Rows from block 7 of a small multi-label image tagger, named by matrix and row number. Rows with one number belong to one channel. Each number is 200 + 20 x the weight over its row's rms, rounded and kept within 0 to 999. All counts start at 0. After the name is the row's rms in percent of the matrix's.
Before each channel's rows are labels from the 100 images, of 14976, where the channel reaches its highest value: "strongest on" is what is common among them. Only what is clearly more common there than usual is listed. The data: small renderings of single solids in any pose.
# convs0: first 3x3 conv (model.blocks.7.convs.0.weight, 192x192x3x3, standardized in use, each kernel summed), inputs 96-191
# convs1: second 3x3 conv (model.blocks.7.convs.1.weight, 192x192x3x3, standardized in use, transposed, each kernel summed), outputs 96-191

strongest on: torus
convs0.167,129,188,208,212,183,176,195,168,182,213,211,199,204,210,156,230,200,211,194,200,175,172,252,202,208,192,211,199,173,188,196,183,188,198,196,226,187,215,189,186,154,205,198,187,237,207,179,191,198,203,189,237,184,210,218,238,199,183,201,207,228,160,201,195,200,178,203,204,176,189,181,195,198,200,190,175,197,236,190,209,189,179,202,203,193,214,199,219,183,180,181,184,197,205,218,206,269
convs1.167,120,201,196,198,202,190,180,193,203,191,208,212,237,187,213,209,182,208,183,193,199,181,183,172,224,189,184,211,190,213,241,189,199,201,170,192,209,216,195,229,213,236,187,216,191,214,216,221,222,204,199,157,198,180,176,220,205,209,223,186,182,200,223,192,205,211,196,227,220,197,172,258,198,192,168,191,200,192,209,239,239,204,188,173,200,196,186,181,188,212,210,187,182,219,184,200,164

strongest on: glossy
convs0.9,115,183,221,191,225,202,207,191,203,237,185,167,203,198,208,197,228,179,211,193,221,200,227,203,220,191,178,216,211,194,191,198,224,203,188,199,224,205,201,205,204,220,176,166,215,180,203,210,203,212,174,196,217,223,207,183,185,185,240,201,204,156,246,180,197,180,191,206,186,194,199,214,206,187,199,183,198,183,184,200,208,207,181,198,206,224,186,228,217,199,207,217,160,215,165,246,217
convs1.9,077,246,242,203,203,218,191,184,181,175,213,230,187,177,193,207,206,207,195,231,208,219,191,219,219,203,215,199,213,199,184,211,206,205,189,209,195,232,193,210,197,225,206,221,215,209,203,229,216,219,183,222,203,207,212,218,209,234,203,195,217,203,240,161,229,195,201,181,218,202,224,212,213,204,204,208,205,202,231,232,194,214,174,194,189,170,210,217,180,202,191,228,219,241,214,200,246

strongest on: torus
convs0.67,094,172,218,175,206,189,185,178,218,216,203,214,201,194,201,171,206,188,205,207,215,176,231,212,225,223,221,196,209,202,199,204,204,199,203,214,187,210,201,199,247,179,180,200,217,199,191,176,201,228,170,226,179,206,237,216,188,188,177,202,210,227,214,220,237,178,200,192,197,170,255,202,206,209,198,212,202,180,199,203,192,230,178,211,207,234,231,215,163,197,167,214,193,205,187,235,233
convs1.67,109,210,201,236,201,199,222,178,183,193,197,201,182,205,207,191,197,214,183,205,206,206,223,203,176,200,158,234,188,190,239,216,196,192,181,169,193,227,204,179,204,193,215,164,179,225,157,228,186,202,199,173,204,208,154,207,199,196,248,223,190,211,174,206,178,193,181,204,187,175,192,202,212,179,187,200,203,202,181,223,231,198,194,207,168,184,189,160,165,206,216,184,189,195,221,206,179

strongest on: torus; sphere
convs0.48,132,204,210,200,189,178,137,182,186,192,203,221,183,212,186,206,210,184,158,193,173,164,191,189,225,190,209,176,209,170,183,202,204,181,214,189,161,176,193,216,206,194,192,180,204,199,174,174,155,207,158,203,174,179,196,199,182,211,192,203,212,209,232,193,195,176,180,201,189,177,210,196,172,200,187,202,204,186,194,195,212,194,171,201,204,197,173,169,143,188,164,207,210,211,201,221,194
convs1.48,098,208,201,187,237,213,206,173,161,182,205,164,233,192,224,171,186,215,190,192,222,199,190,196,179,228,184,229,233,220,218,214,190,199,136,207,215,242,213,211,188,179,192,202,199,203,180,215,206,193,234,180,204,192,172,172,235,176,211,168,179,191,195,205,165,207,193,204,192,193,176,206,210,192,183,181,198,183,193,178,216,210,211,201,191,199,194,212,192,215,221,136,178,178,167,159,187

strongest on: egg
convs0.147,105,211,201,179,202,186,195,200,187,202,191,168,161,211,217,222,216,252,174,183,189,224,211,206,175,188,220,182,190,202,221,192,211,180,164,229,184,190,193,206,178,216,215,214,196,206,175,215,170,215,199,205,198,187,198,189,168,224,190,211,196,231,232,223,211,143,178,190,209,199,204,213,203,222,194,191,202,227,177,205,194,211,175,224,183,206,189,174,138,186,235,236,184,210,209,211,218
convs1.147,085,194,181,185,204,228,195,173,228,178,231,166,193,218,213,202,201,211,172,201,214,214,217,201,167,168,211,159,183,177,175,230,203,232,217,185,179,213,198,183,220,213,225,183,224,178,199,243,189,190,210,207,200,199,188,217,157,210,207,179,217,174,235,209,200,199,148,186,198,218,210,184,192,181,182,198,186,181,158,196,182,188,188,211,184,169,204,203,167,204,188,200,242,220,223,211,149

strongest on: glossy
convs0.99,090,217,215,216,178,197,253,211,234,192,188,177,200,199,177,215,218,203,205,186,202,181,213,197,187,185,206,208,203,170,224,216,169,202,213,193,149,212,192,178,167,184,201,242,203,196,202,208,183,209,187,179,219,200,192,189,185,205,192,215,217,199,220,222,202,164,209,180,208,194,229,217,180,216,232,213,198,182,214,232,218,151,178,220,200,180,195,216,206,184,243,147,158,194,216,189,205
convs1.99,115,162,184,195,251,229,153,208,206,184,205,218,219,205,216,163,214,188,206,207,190,170,194,219,216,199,202,200,181,223,223,201,217,217,198,197,205,209,198,176,209,244,221,170,200,175,190,223,193,229,200,193,189,211,205,213,209,209,204,200,174,193,202,191,223,202,222,217,203,208,191,214,214,237,229,196,208,189,203,224,208,222,216,202,167,193,202,168,204,215,183,229,196,217,177,214,184

strongest on: egg
convs0.113,113,207,209,187,184,208,180,190,198,200,155,212,180,203,203,223,210,180,204,199,184,186,204,222,208,202,217,211,191,193,199,212,196,201,192,189,168,197,196,214,197,209,179,194,210,202,201,229,192,237,154,205,201,203,188,219,187,210,211,192,214,217,248,181,243,139,193,199,217,177,194,208,186,219,215,205,198,210,178,226,220,179,133,192,212,177,201,183,143,179,204,260,184,202,226,163,229
convs1.113,104,212,168,165,226,188,216,184,168,188,251,187,199,203,247,176,194,229,209,217,198,203,236,208,189,216,191,206,198,174,212,209,220,208,173,222,188,216,188,189,199,206,224,208,212,172,178,209,200,176,187,213,208,186,194,188,209,180,204,185,164,175,205,215,191,158,163,196,169,234,202,158,185,166,183,211,214,174,177,176,172,222,197,206,207,221,203,201,147,201,226,156,201,196,186,171,192